config.yaml
gain_aug_db: 6
norm_position: "pre"
parallel_block: false
expert_mlp_ratio: 1
experts_per_token: 2
shared_expert: false
positions: "sincos"
mixing: "mixup"
residual_init: "none"
optimizer: "adamw"
eps: 1e-08
batch_size: 256
decay_fraction: 0.3
final_lr_fraction: 0.01
Rows from block 9 of a small sound classifier, named by matrix and row number. Rows with one number within an expert belong to one neuron, the router's apart. Each number is 128 + 32 x the weight over its row's rms, rounded and kept within 0 to 255. All counts start at 0.
After each expert's rows are labels from the 100 clips, of 14848, where the router gives the expert most weight on average: "top examples" is what is common among them. Only what is clearly more common there than usual is listed. The data: short made-up English sentences, spoken by a formant synthesiser in many voices.
# router: router (model.blocks.9.mlp.router.weight, 32x160), inputs 108-159
# up: expert up (model.blocks.9.mlp.up, 32x160x160), inputs 108-159
# down: expert down (model.blocks.9.mlp.down, 32x160x160, transposed), outputs 108-159

# expert 16
router.16 [168 185 186  98  74 108 102 139  79 140 140 169 125 184 120 118 132  98 144 136 148  63 164 172 110 132 123  70 134  89 143 155 121 183 151  91 175 136 103 101  79 120 180 145 141  42 100 112 152 125 126 114]
up.5 [ 78 120  36 105 179 136 134  86 121 139 112  99 130 107 109 150 144 149 128 132 129 170 132 136 126 148 131 167 146 158 129 118 104  31  49 135  75 164 161 160 154 153  83 162 193 198 138 142  97 131 173 171]
down.5 [ 20  88 106 145 151 124 132  44 153 129 152 103 131  95 154 138 101 164 113 193 140 147 124 126 150 149 113  74 130 160 140 136 171 104 136 139  87 123 133 107 223 111 127 138 142 141 103 119 152  27 124 119]
up.6 [105 150  42 114 150 131 149  78 124 111  98 137 120 108 131 150 120 123 107 124 131 188 160 113 108 158 156 150 151 169 135 129 130  62  30 150  56 163 129 141 132 150  65 153 149 193 136 176  81 140 149 150]
down.6 [ 20  76 103 141 139 136 131  43 145 129 150 122 105 112 142 135 119 164 115 217 144 144 119 112 127 135 114  73 129 162 143 122 165 116 152 157  97 122 130 107 221 132 143 112 132 133 105 127 159  38 133 142]
up.7 [ 95 132  59 101 150 132 132  97  96 138 118 102 155  94 123 153 130 139 140 133 137 190 148 144 119 142 121 136 149 167 118 111 121  46  46 144  62 168 162 166 153 140  71 181 197 193 139 136  96 117 170 148]
down.7 [ 33  81  97 140 147 139 142  47 145 134 142 111 134  84 152 125 125 180 112 199 125 148 127 121 150 137 119  71 127 158 125 126 172 101 142 151  71 117 122 116 217 115 123 131 137 148 120 114 137  26 124 108]
top examples: /i/; /ʃ/; white noise; "she"

# expert 9
router.9 [121 160 193 194 104 149 144 134 113 165 160 146 113 147 123 114 145 126 108 119 126  97 102 124 153  82 132  89  91  84 137 140 138 177 201  98 173 146 126  84  83 106 175 143  71  83 116 121 127 154 154 126]
up.0 [140 138 134  99 153 130 140 120  66 126 139 186 124 178 130 108 135 159 125 104 138 211 127  99  92  99 125 184 131 145 125 151  95  68 169 162 133 133 141 186 127 116 186 133  77 193 107  97 186 145 122  80]
down.0 [126 127  63  86 205 152 154 120 155 135 158 110 150  93 103  72 127 133 124  97 131 190 123  89 149 153 149 169 141 187 129 129 130  59 100 147  70 111 150 196 140 128  79 153 192 178 130 106 105 139 135 116]
up.1 [105 132 131 149 104 126 100 109 180 121 104  97 127 110 124 155 147 138 126 178 132  25 131 160 151 127 133  67 142 112 142 124 146 191  85 101 140 135  93  73 138 137  63 134 120  58 144 172  49 106 161 208]
down.1 [ 78 133 187 153  64 107 115 110 119 134 124 163 103 167 104 159 111 145 129 194 141  63 129 162 109 105 121  56 127  85 119 146 153 184 152 106 171 142 131  53 160 145 163 127  89  60 118 136 151  80 141 123]
up.2 [118 137 141 148 100 140 108 113 171 131 102  95 129 112 135 147 132 145 115 177 141  17 133 149 140 142 145  69 142 130 130 111 153 177  69 117 147 116  96  86 153 145  64 127 137  52 151 172  48 108 166 202]
down.2 [ 61 120 177 151  78 110 100 101  99 122 123 131 103 148 108 149 131 151 147 191 127  59 141 153 130  94 120  66 123  93 110 139 153 190 157 105 168 141 127  39 153 133 174 121  83  79 126 137 130  98 143 111]
top examples: quiet level; sentence kind: request; muffled (low-pass)

# expert 25
router.25 [154 154 170  97 103 117 122 149  93 150 143 118 111 107 144 119 111 105 146 139 130 101 150 124 124 141 125  83  96  54 121 123 145 157 167 119 180 109  71  85  43 102 172 143  57  82  92  99 203 151 123  75]
up.0 [125 170  93  71 175 115 146 125 103 120 137 122 107 133 111 134  99 143 130  95 139 204 140 106  97 100 106 173 135 141 150 149 157  91 142 148  97 114 145 221 151 108 110 120  77 204 147 137 102 117 138 144]
down.0 [118 129  60  99 194 158 128 109  94 123 117 144 109 127 104 131 110 117 156  94 127 213 142  83  97  96 134 172 122 169 127 131 132  56 108 154  75 155 167 168 152 137 131 139 173 192 120 169  53 145 168 185]
up.1 [153 159  84  91 188 126 127 143  99 128 126 131 127 126 118 123 124 122 124  88 137 218 120  80 128 129 131 191 126 150 148 133 135  54 133 149 105 148 128 250 102 153 100 117 121 197 126 134 126 146 141 117]
down.1 [136 121  75  88 186 140 134 115 111 109 144 150 132 113  94 126 129 138 154  85 111 202 136 101 110 112 135 174 149 201 106 105 116  56  92 148  73 158 166 184 143 148 109 143 165 192 105 151  80 153 166 159]
up.2 [146 141  91  90 203 130 143 112 124 122 151 122 127 134 133  99 113 127 131  95 118 225 144  69 134 118 119 176 127 154 135 130 130  59 140 145  91 131 138 223 142 146 107 113 109 197 119 141 114 143 124 112]
down.2 [113 117  54  91 187 143 127 103 114 119 135 148 125 126 107 116 118 155 149  97 102 191 125  76 105 114 144 169 141 183 117 133 119  58 104 168  55 160 169 167 152 133 129 138 170 191 110 153  78 125 163 169]
top examples: muffled (low-pass); sentence kind: request

# expert 20
router.20 [142 149 178 103 113 138 116 149 115 182 143 139 134  75 143 123 138 156 146 104 141  71 137 123 142 180 146  95 111 115 143  89 179 201 167 124 180 128 183 109  89 165 175 138 168  57 113 108 154 128 110 106]
up.0 [212 189 207 156  99 117 127 156 129 125 109 112 101 180 128 129 121 103 124 125 123  60 117 168 108 140 131 165 114  61 133 135 107 196 131 138 236 143 119 138  51 117 170 116 105  52 131 130 152 185 131 150]
down.0 [141 109  76  93 131 116  74 123 109 107 114 117  85 128 109 148 134 118 136  78 179 203 116 171  98  85 103 188 116 151 111 155  93  35 131  88 108 131 104 196 114 126  86 105 103 184 149 148 153 162 147 160]
up.1 [182 158 203 156  90 116 126 167 133 142 142  79 117 130 125 122 125 111 129  92 148  52 137 138 104 144 119 176 116  60 124 152 102 196 158 112 226 124 132 129  44 100 168 124 117  68 121 120 183 174 137 115]
down.1 [141 109  73  82  93 108 109 138 101 117 131 124 119 138 129 161 124 139 119  67 137 198 123 159 105  97 111 204 106 163 122 132  72  78 148 105  92 156 126 234 124 101  81 145 112 202 128 128 147 189 148 128]
up.2 [ 59  90  61  98 138  96 113  61 162 105 141 132 143  94 156 143 144 151 111 141 101 184 168 148 162 123 133  61 132 167 158 102 131 123  85 107  62 130 118 150 193 148  77 134 120 198 139 156  74  74 108 161]
down.2 [ 84 123 219 146 121 136  87 128 157 160  77 125 143 124 135  98 133 131 126 197 103  66 136 148 136 113 144  58 110  82 142 138 158 201 142 144 115 114 149  69 114 158 148 131 109  95 151 161 113  82  91 116]
top examples: sentence kind: request; "me"; "please"; "show"

# expert 11
router.11 [119  85 154  73 168 159 110 144 140 167 162 122 125 132 137 104 148 139 129 131 110  92 137 146 172 128 115 100 117 102 110 120 135 153 131 140 159 155  52 113 118 178 153 157 148  60 130  91 180  89 109 142]
up.0 [154 106 108 116  60 159  90 118 161 136 113  70 101 119 136  70 111 128 106 141 117 122 145 172 157 131  81  69 127 138 134 130 133 175  83 119 112 123  67 110 122 103  53 128 124 108 139 150  81 134  95 160]
down.0 [136 150 148  98 145 121  94 132  86 118 124 148 124 163 108 110 154 125 163 109 120 106 165 116 100  88 161 188 135 105  89 100 103 145 147 156 173 231 145 125 104 153 112 137  97  98  94 146 100 137 169 213]
up.1 [152  95 123 110 131 154 164 169 152  67 163  89 132 120 149 164  77 139 134  91 139 141 109 180  59 152 120 159 147 177  74 106  84 160  88 176 119 145  33 144 130 128  90 187 116 105 144 137  96  90 127 154]
down.1 [136  81  92 162 116  99 119 131 149  88 127 110 132  96 105 112 163 153  85 197 130 120 121 134  93  99 101 141 161 142 151 127 158 114 150 141  92  98 169 119 183 204  59 128 171 152  97 144  66 111 117 109]
up.2 [ 86 143 107 180  80 131  63 160 147 126 146 115 125 152 125  86 102  88 126 139  97 153 153 116  97 109 197 134 150 114 178 152 115  73 121 128 163  66 114 103 146  42  99  95 132 107  80 165 150 165 120  94]
down.2 [131 141 146 134 138 147 128 121 169 147 116 154 132 154 170 125 181 106 126 147  71 123  90 137 124 156 157 127 147 151 157 194 112  78 109 110 136 187 158 107 154 121 136 108 163 107 184 155  71 111 144 168]
top examples: reverberation; mains hum

# expert 6
router.6 [163 146 182 147  82 113 121 190 152 125 157 134 120 176 120 106 135 153 123 114 137  55 142 160 110 108 118  99  87  65 137 158 147 185 174 124 160 146 100  72  72 103 172 141  88  67 139 128 177 132 109 132]
up.0 [147  83 178 196  85 130 119 118 128 121 114 105 106 112 146 104 133 150 129 125 147  57  82 149 155 136 107  91  99 100 154 165 139 203 115 129 162 151 117  92  92  87 155 119  59  31 156 117 156 147 111 125]
down.0 [103 117  82 119 178 114 151 102 140 146  87 130 193  92 124  82 154 124 137 129  85 152 130  83 183 150 127 100  90 167 111 123 127 100  93 122  73  99 104 118 196 176 133 116 156 156 141  96 131 110  99  86]
up.1 [179 131 231 155 113 114 161 150 113 129 116 120 136 134 146 120 145 144 168 117 132  78  96 121 127  62  89 133 189 137 102  68 167 172 178 148 161 144  86 102  95 133 210 114 153  88 188 152 213 116 141 119]
down.1 [ 93 140 105 118 143 124 118  89 166 155 114  95  76 122 101 144 159  99 125  85  96 175  74 103 128 192  89 129  72 166 154 163 113 118 118 151  94  81 103 160 156 110  84  55 142 188 183 107 135 108 158  76]
up.2 [143  83  28  70 148 124 117 134  95 121  92 145 139  57 114 101 185 166 127 113 154 158 147 101 144 132 110 142 128 189 144 125  96  99 126 185 106 147 120 137 129 123  73 144 128 181 167 119  57 153 108 165]
down.2 [151 176 152 110  57 143 114 148  56 124  98 171 128 169 163 170 115 163 120 109 158  74 150 159 108 116 135 144 156  98 112 103 104 174 180 151 178 154 163 131  80 164 162  91 114  71  82 157 129 168 121 150]
top examples: sentence kind: request; /ʃ/; "me"; "show"

# expert 15
router.15 [170 163 175 183 173 162 123 147 148 164 180  44  85 117 137 125 115  90 134 128 138  85 130  99 148 181 139 127  88  97 144 105 104 163 147 114 179 108  70 106  70  69 151 134 129  63 147 117 103 150 104 106]
up.0 [142 157 117 120 188 141 147 125 115 100 131 170 120 158 115 107 146  83 120  82 111 198 148  80  91 107 127 193 146  92 142 146  99  83 115 164 104 167 122 176 113 126 140 140  76 186  94 132 133 175 168 107]
down.0 [150  94  64 108 141 111 141 118 133 126 124 135 105 103  91 121 106 138 144  67 152 213 108 147 137 119 154 178 121 175 151 134 119  47  83 133  71 124 160 206 136 125  79 123 158 209 108 106 121 162 131 117]
up.1 [146 157 109 120 195 148 147 122  99 114 148 162 124 151 113 103 156  87 124  90 115 196 148  74  93 134 132 205 151  84 137 152  99 106 107 169 112 171 112 173  96 131 145 129  88 159 105 119 131 176 152 117]
down.1 [142 106  55 114 135 120 112 117 151 128 132 126 106 110  87 126 101 154 149  65 156 220 100 138 163 136 131 180 126 187 165 130 110  49  76 106  64 110 154 204 129 115  75 124 141 217 121 117 104 165 113 125]
up.2 [122 164 147 128 118 138 158  77 141 131 177  63 123 107 143 107  80 119 114 198 146  89 164 122 132 119 110  65 146 176 116 102 151 179 102 187  97 119  98  62 175 162  92 132 133  88 149 138  79 111 123 156]
down.2 [108 125 150 112 111  73 142 152 138 142 155 124 150 129 125  83 158 120  77  96 135  85 142 131 120 149 114 124 135  43 119 110 141 171 109  72 198 118 113 136 124 150 136 109  94  85 112 114  91 145 141 153]
top examples: sentence kind: question; /u/; "who"; mains hum

# expert 22
router.22 [172 178 165 150 125 118 132 178 149 150 138 125 106 105 140 135 113 158 140 117 118  52 136 107 125 134  93 129 109 121 118 137 129 195 143 127 151 128  72 118  75 129 162 104 116  64 112 125 145 153 115  50]
up.5 [ 58 105 156 148 155 123 138  83 158 162 129 130 131  98 141  81 121 195 116 134 160 149 125 110 151 133 126 113  92 121 118 124 175 107 169 132 109  86 119 133 205 104 200  94 146 153 131 112 161  82 132  90]
down.5 [151 140 106  72 151 139 129 162  91  88 145 128 133 164 109 135 110 130 106  87 138 153 142 106  85 113 143 185 155  94 150 110  55 105  90 151 139 162 148 167  96 136  97 134 137 175 102 113 146 178 172 114]
up.6 [ 75 150 144 163 145 119 138 103 144 127 133 141 149  94 154 116 118 167  95 154 148 153 159 130 136 139 133  94 105 112  95 123 152 126 152 140  96 105 109  96 184 129 212 101 152 127 117 135 155  77 128  82]
down.6 [171 152 131  93 109 127 114 157  92  86 149 126 104 153  80 148 126 118 108  92 146 131 139 123  74  97 120 169 146 107 128 120  74 149 118 150 159 182 170 179  73 127  90 134 126 121  98 139 127 190 173 134]
up.7 [ 76 110 126 153 175 138 137 103 159 155 135 124 131 101 157 114 117 168 103 137 154 156 128  99 111 151 118 113  96 134 132 145 151  87 163 145 109  92 115 116 179 121 196  77 118 158 117 118 146  83 150 102]
down.7 [155 148  96  61 136 132 156 159 124 104 142 114 135 137  86 116 146 120 115  74 151 186 169 135  78  99 130 191 150 145 136 132  49 104 118 161 118 178 163 185 108 135  74 152 128 168 106 147 125 162 166 127]
top examples: /z/; sentence kind: question; /w/; "where"

# expert 19
router.19 [148 106 192 123  88 143 129 170 144  93 130 132 119 137 136 140 153 139 136  93 110  57 130 148 149 126 127  94 113 105 155 105 115 209 170 125 172 129 123  64  81 118 187 141 115  65 108 117 138 138  90  78]
up.0 [127 163  54 118 187 150 136 108 137 132 141 143 159  74 141  89 118 133 110 117 163 155 115 147 134 157 142 163 122 176 110 137 104  61 102 157  78 120 153 178 148 139  96 184 169 180 144 135 135 113 174 119]
down.0 [ 65 123 141 170 114 124 114  88 138 159 133 122  73  98 124 176 102 161 171 163 120 138 114 147 124 139 106  63 100 137  87 172 180 120 104 113 105  81 163  91 170 105 138  73 153 130 172 127 128  65  75 115]
up.1 [129  79 161 104  58 145 129 130 135  95 129 123 130 167 123 163 154 119 148 130 131 119 130 133 108  84 134  93 145  86 159 107  84 174 133 114 200 125 109 147 153 188 128  93  92  84 124 161  87 127 130 200]
down.1 [196 143 110  98 130 131 155 182 122 110 128 156 157 149 168 119 145 116  76  49 130 159 153 111 115 113 137 198 153 121 115 109  83 119 152 136 144 175 108 188  99 151 109 147 110 146 116 166 137 200 178 149]
up.2 [ 81 137  68 131 141 149 141  64 141 160 125 121 156  50 166  86 111 188 103 151 134 166 131 159 153 159 126 128 144 199 106 134 121  43 105 125  51 122 145 159 179 147 150 161 171 198 109 139 134  99 147 131]
down.2 [ 78  86  91 142  89 119 112  56 162  99 114 119  66 117 132 192 122 173 179 193 119 141 102 138 135 134 139  92 109 163 146 165 148  89 102 104  95  70 134 114 195 135 114  98 147 146 141 136 116  67  93 145]
top examples: sentence kind: question; "where"; "who"; clipping

# expert 8
router.8 [161 121 177 129  93 135 132 148 135 118 126 124  91 148 130 125 125 157 121 120 126  83 128 130 140 144  86  99  97 113 135 123 150 173 192 100 185 110 111  93  56 117 192 112  77  64 165  89 150 158 134 100]
up.0 [ 53  55 131 149 134 137 135  45 163 146 133 126 135  81 117 128 115 172 145 152 145 138 128 120 146 133 111  88 164 187 129 122 147 143 109 149 106 131  99 134 220 111 163 124 122 116 127 143  91  60 139 158]
down.0 [ 17 122 119 123 194 148 160  96 150 181 143 118 115  84  98  86  88 107 120 196 115 122 134  82 145 149 129  73 131 155 135 121 173 105  91 150  68 143 128  74 186 111 115 139 175 148 123  93 124  41 138  77]
up.1 [ 74  97  89  79 151 179  79 118 122 133 163  75 111 119 142 152 137 150 139  86 118  81 182 148 150 188 113  69 142 154 157 144  56  92  93  70  60 134 156 108  94 130 142 136 132  95  97 117 155 172  87  83]
down.1 [147 134 117 160 161 136 168 140 121 240 160 166 112 136 123  90  89  80 150 146 138 139 160  74 158 162 128 136 103 121 152 165 154 136 142 230 140 107 135 107 158 140 124  89 110 153 199 139 157  87 130  78]
up.2 [140 151 121 103 129 128 103  94 138 155 135 128 147 132 116 163 101  58 167 117 154 122 213 193 147 178 107 124 105 118 199 173  93 101 182 112 110 170 165 148 126 136  77 130 158  90  94 113 177 149 165  96]
down.2 [128 155 128 118 199 104 103 145 100 168 124 135  83 152 121 122 111 123 117 101 145 157 126 152 146 142 133 134 154 139 124 134 119 109 118 136 112 168 147 104 129 166 126  50  84 109 135 113 147 119 161  70]
top examples: sentence kind: question; /w/; quiet level; number of words: 4

# expert 12
router.12 [ 93 166 174 145 121  90 111 119 125 153 104 145 129 129 121 149 132 152 147 182 142  86 173  88 121 169 132  54 134  59 118  84 124 197 140 124 158 127 114 120 138 137 131 140 103  73 110 132 115  84 180 142]
up.0 [175 149  49 116 198 145 134 161 146 127 132 118 170 127 122 121 127 103 133  76 119 169 119 106 141 139 128 183 132 153 137 114 106  99  88 164  80 139 128 188  87 142  46 153 119 176 129 121 133 165 139 115]
down.0 [138 156 195 142  98 119 130 159  95 113 104 151 145 165 137 133 169 116 136 165 120  57 116 114 122  87 143  88 157  91 104 127 139 209 180 132 194 167 109  59 105 144 163 150  96  52 124 141 125 102 163 174]
up.1 [176 150  59 103 176 146 124 157 121 128 130 121 136 109 116 119 134 112 137  95 119 176 120 114 120 119 112 169 129 174 134  96  95  72 102 166  69 142 107 222  85 144  53 147 132 178 139 122 130 166 145 115]
down.1 [119 177 211 150 100 126 137 157  92  83 120 164 150 157 122 120 157 121 115 157 125  52 122 125 115  77 145  87 153  93 110 129 148 202 189 132 186 164 126  73 109 150 162 156  88  49 108 148 135  78 163 161]
up.2 [188 125  66 115 198 141 134 177 140 123 127 142 141 115 144 105 138 116 123  77 116 199 128 109 135 134 128 172 145 168 129 112  96  81 107 125  72 136 113 189  89 135  49 137 131 196 134 119 120 151 127 116]
down.2 [130 167 194 130 109 140 144 159 100 108 121 176 155 165 127 111 161 108 120 147 105  49 128 134 136  67 133  80 153  91 136 127 143 211 188 125 192 167 125  62 129 135 171 160 101  53 114 126 116  99 158 174]
top examples: "a"

# expert 13
router.13 [155 107 178 112  84 140 124 157  48 119 146 137 115 187 110 103 139  97 140 148 126  57 122 160 106  51 148  96 108 112 175 157  82 179 137 115 184 122 149  90 104 103 148 157 116  58 130 117 178 113 108 123]
up.0 [ 65  89  80 133 144 129 134  35 166 130 132 102 138  77 117 126 144 153 141 174 130 177 123 135 147 136 133  82 106 170 148 144 166  59 138 132  73 107 129  96 202 122 166 118 124 180 131 119 128  77 111 117]
down.0 [ 73  68  56 116 154 137 120  59 172 113 132  99 108  85 133 127 117 169 125 166 128 197 127 126 129 153 120 109 114 187 128 113 150  45  97 119  63  97 118 146 191 133  88  94 152 193 108 135  99  78 109 122]
up.1 [177 160  46  89 151 135 132 170  90 134 117 153 140 192 167 104 146 108 120  98 134 226 125 106 107 105 144 154 145 151  96 133 129  40 142 143 108 119 126 198 107 123  74 151  97 207 129 166 138 112 120 120]
down.1 [136  41  89 166 113  85 110 105 148 141 101 117 102 113 136 130 130 102 148 120 116 145 124 119 150 132  85 120  81 199 124 166 180 101  87 105  82  71  84 109 128 116 163  75 116 154 178 134 141 121  91 145]
up.2 [ 62  83  89 125 145 130 123  52 164 128 129 108 124  75 113 126 143 156 138 179 126 192 126 146 153 150 131  76 104 173 158 137 168  61 129 126  69 106 139  98 206 118 167 110 114 185 135 128 133  74 122 115]
down.2 [ 70  76  57 118 172 131 124  55 169 121 141 108 116  79 126 125 103 168 123 172 133 204 129 131 131 144 125 114 118 180 119 116 154  52  89 127  51  97 123 155 194 137  94 104 152 191 109 133 102  80 104 129]
top examples: /i/; /ʃ/; "she"; white noise

# expert 1
router.1 [101 117  67 145 202 134 134  94 152 132 139 104 121  97 142 135 129 126 126 132 122 185 116  90 126 154 127 130 117 161 135 122 134  80  33 155  64 130 147 176 164 112  39 117 179 173 131 145  68 116 134 162]
up.0 [ 80 103  47 102 171 135 123  83 120 135 130 104 119  82 129 115 149 163 126 121 119 205 127 144 129 152 128 139 105 205 133 123 125  49 119 135  51 134 174 202 185 135  90 150 153 202 123 105 121  97 126 100]
down.0 [116 167 184 186  95  99 119 126 115 125 103 121 145 167 152 133 145 115 132 152  93  82 132 129  97 114 100 104 107  75 128 135 136 173 179 119 166 120 102  84 131 118 221  86  99  78 169 149 162 112 124 131]
up.1 [ 79  96  60 116 169 131 122  82 128 150 130 113 117  79 130 114 143 166 122 131 119 200 123 131 125 156 123 130  96 200 145 115 136  43 110 124  46 121 178 191 187 129 104 130 165 198 121 114 123  92 121 109]
down.1 [125 162 174 172 100 112 116 126 122 121 116 113 145 163 157 132 146 104 132 153  93  87 137 126  90 120 102  94 114  71 127 131 134 175 177 119 155 126 101  81 123 119 221  85 100  76 164 145 151 115 122 136]
up.2 [132 118 163 144  20 118 112 126 124 115 107 131 131 161 150 145 141 108 127 155 147  98 127 188 153  85 140  77 136  69 139 135 139 156 202  73 174 122  79  69 123 120 165 135  49  78 127 116 133 112 112 144]
down.2 [121  83  70  71 164 134 137 121 145 143 141 127 125  82 110 115 104 146 123 118 132 175 129 120 166 152 157 150 156 190 118 118 122  75  69 143  95 121 160 167 134 132  28 173 170 183 100 110  95 133 137 111]
top examples: sentence kind: request; "me"; "please"; "bring"

# expert 27
router.27 [168 149 179 166  76 113 104 173 134 116 126 115 136 161 131 113 112 114 144 113 162 100 156 167 116 133 149 122 139  89 161 146 119 161 195  94 191 132 121  27  84 129 199 129  94  84 144 108 181 149 117 115]
up.5 [108 124 172  91  53 114 119 142 153 103 105 156 149 130 129 135 144  88 135 170 139  34  94 195 169  67 155  71 118  93 129 134 128 189 149  95 178 102 141  70 112 142 104 113 111  48 133 155  95 101 138 171]
down.5 [204 155 148 116 149 141 109 216 137 154 140 171 167 169 124  78 137  91 103  57 117 128 114 150 151 111 109 180 135 117 119 120  87 159 170 130 158 168  79 126  52 137 185 128 105  99 115 113 140 177 144 119]
up.6 [107 135 172  98  70  97  99 128 161 114 110 146 131 129 149 142 156  70 117 178 147  61 112 184 149  53 165  63 101 125 133 113 147 180 145  95 188 100 129  68 151 141  95 125  87  42 124 165 106 119 125 192]
down.6 [206 160 161 113 138 158 122 213 119 162 118 152 164 182 134  85 102  66 139  58 138  89  98 137 149 110 120 163 125 122 122 117 100 142 163 129 175 165  88 124  59 151 149 158 106 113 106 129 154 186 122 135]
up.7 [105 133 184  91  57 117 141 148 158 112  90 143 143 130 125 144 133  78 119 162 140  34  96 173 153  88 193  64 100 127 128 130 136 188 130 100 170  85 144  53 106 149 103 111 112  65 148 166 124  87 122 184]
down.7 [201 187 148 108 111 139  91 171 122 168 109 169 149 187 149 106 109  82 111  73 139 116  95 142 134 119 109 147 122 107 148 132 106 169 176 144 172 170  78 107  65 144 160 146  95 108 133 122 169 185 115 140]
top examples: sentence kind: question; quiet level; /u/; number of words: 4

# expert 28
router.28 [137 133 175 159  92 155 130 129 129 139 149 128 106 186 124 122 134 182 122 135 125  80 114 150 121 116 112 113 120  72 159 146 175 170 159 110 176 148  99  80  75 133 198 119  68  69 135 119 221 154 119 128]
up.0 [ 87 107  72 127 166 125 136  44 150 127 133 101 134  67 136 122 114 140 122 157 129 222 129 117 123 177 136 118 129 167 127 129 146  51  90 156  33 123  91 170 196 149 108 117 172 189 108 118 113 110 126 144]
down.0 [ 85 101  52 125 163 116 128  66 164 127 128 111 124  72 137 136 138 146 136 106 126 206 147 120 130 173 131 151 135 176 111 121 140  40  87 119  78  89 134 177 187 127  92 122 170 199 130 135 123 101 105 122]
up.1 [109 165  71  91 103 164 134 104  90 156 137 165 116 223 112 148  99 103 153 100 146 200 163 161 172  73  76 204  79 167 135 145 144  46 113  64 102 120 110 152 128 125 140 136 110 178 137 145 129 124 109 136]
down.1 [175  93 106 123  68 106  81 134 142 121  75 130  88 125 147 116 150 162 130 100  96 118  96 161 160 131 122 141 127 147 139 148  70 114 134  55 111 141  82 164  83 106 112 147  98 143 158 157 128 239 111 172]
up.2 [120 170  60 128  97 129 124 111 136 138 128 173  89 200 116 137 103 123 162 155 113 180 161 160 166  58 116 169  78 153 122 130 122  62 113 112 122 119 105 167 143 132 146  90 107 148  99 156 120 133 123 134]
down.2 [173 100  99  95  71  83  52 145 134 137 101 121 127 109 143 183 154 195 122  97 110 124 122 168 135 132 100 172 104 135 143 126  45 143  98  54 126 122 127 138  87 103 113 129 120 153 164 140 147 203 110 187]
top examples: /ɛ/; sentence kind: question; /w/; "where"

# expert 23
router.23 [164 112 176 129  79 132 139 143 131 169 134 189 108 175 114 109 143 126 125 105 116  95  78 204 145  85 128 115 119 132 175 133 197 173 154  77 187 147 125  68  43 105 173 163 113  81  98 121 186 182 110  72]
up.0 [ 72  88 118  54 135 130 110 146  60 174  84 134 150 102 120 147 147 104 150 122 147  33 120 122 142 182 144  97  92 180 147 105 157 208 121 134 136 157 203  90 180 182 152 130 180 102 144 146  73 105 137 193]
down.0 [118 117  74 100 181 121 130 143  79 109  97 148 163  77 112 130 123 111 113 166 134 137 134 184 160 150 175 126 151 171  97 143 126 130 157 139 116 136 102  86 108 144 126 159 160 124 135 103 101  76  94  99]
up.1 [ 94 143 191  99  93 118 149 103 120 144 164 131 114 152 153 132 140 100 124 135  97 139 147 154 114 115 151  90 106 104 152 100 113 126 199  86 203 148 107 131 153 147 171 121  61 108 102 102 191  84 110 108]
down.1 [ 88  91 105 124 101 108 107  73 157 111 109 116 114 105 167 191 132 137 165 190 141 164 101 171 137 159 122  86 126 188 142 142 162  79 121  92  96  68  98  94 163 137 118  95 129 139 172 138 139  72  90 111]
up.2 [174 100 105  79 168 139 114 176 120 145  90 151 155  96 103 148 129 107 145  76 122  96 115 139 126 141 168 165 145 170 102 144 118 159  90 137 112 146 201 135  82 173 127 153 209 116 155 140  90 196 158 153]
down.2 [175 184 165 135 191 124 151 191 114 161 117 124 158 179  77  75 149  94  67 101  93  95 131  85 110 124 153 124 136  63 132  92 130 171 160 173 184 166 124 100  70 108 152 162 113  86 111  87 166 134 169 128]
top examples: sentence kind: question; /ɛ/; /w/; "where"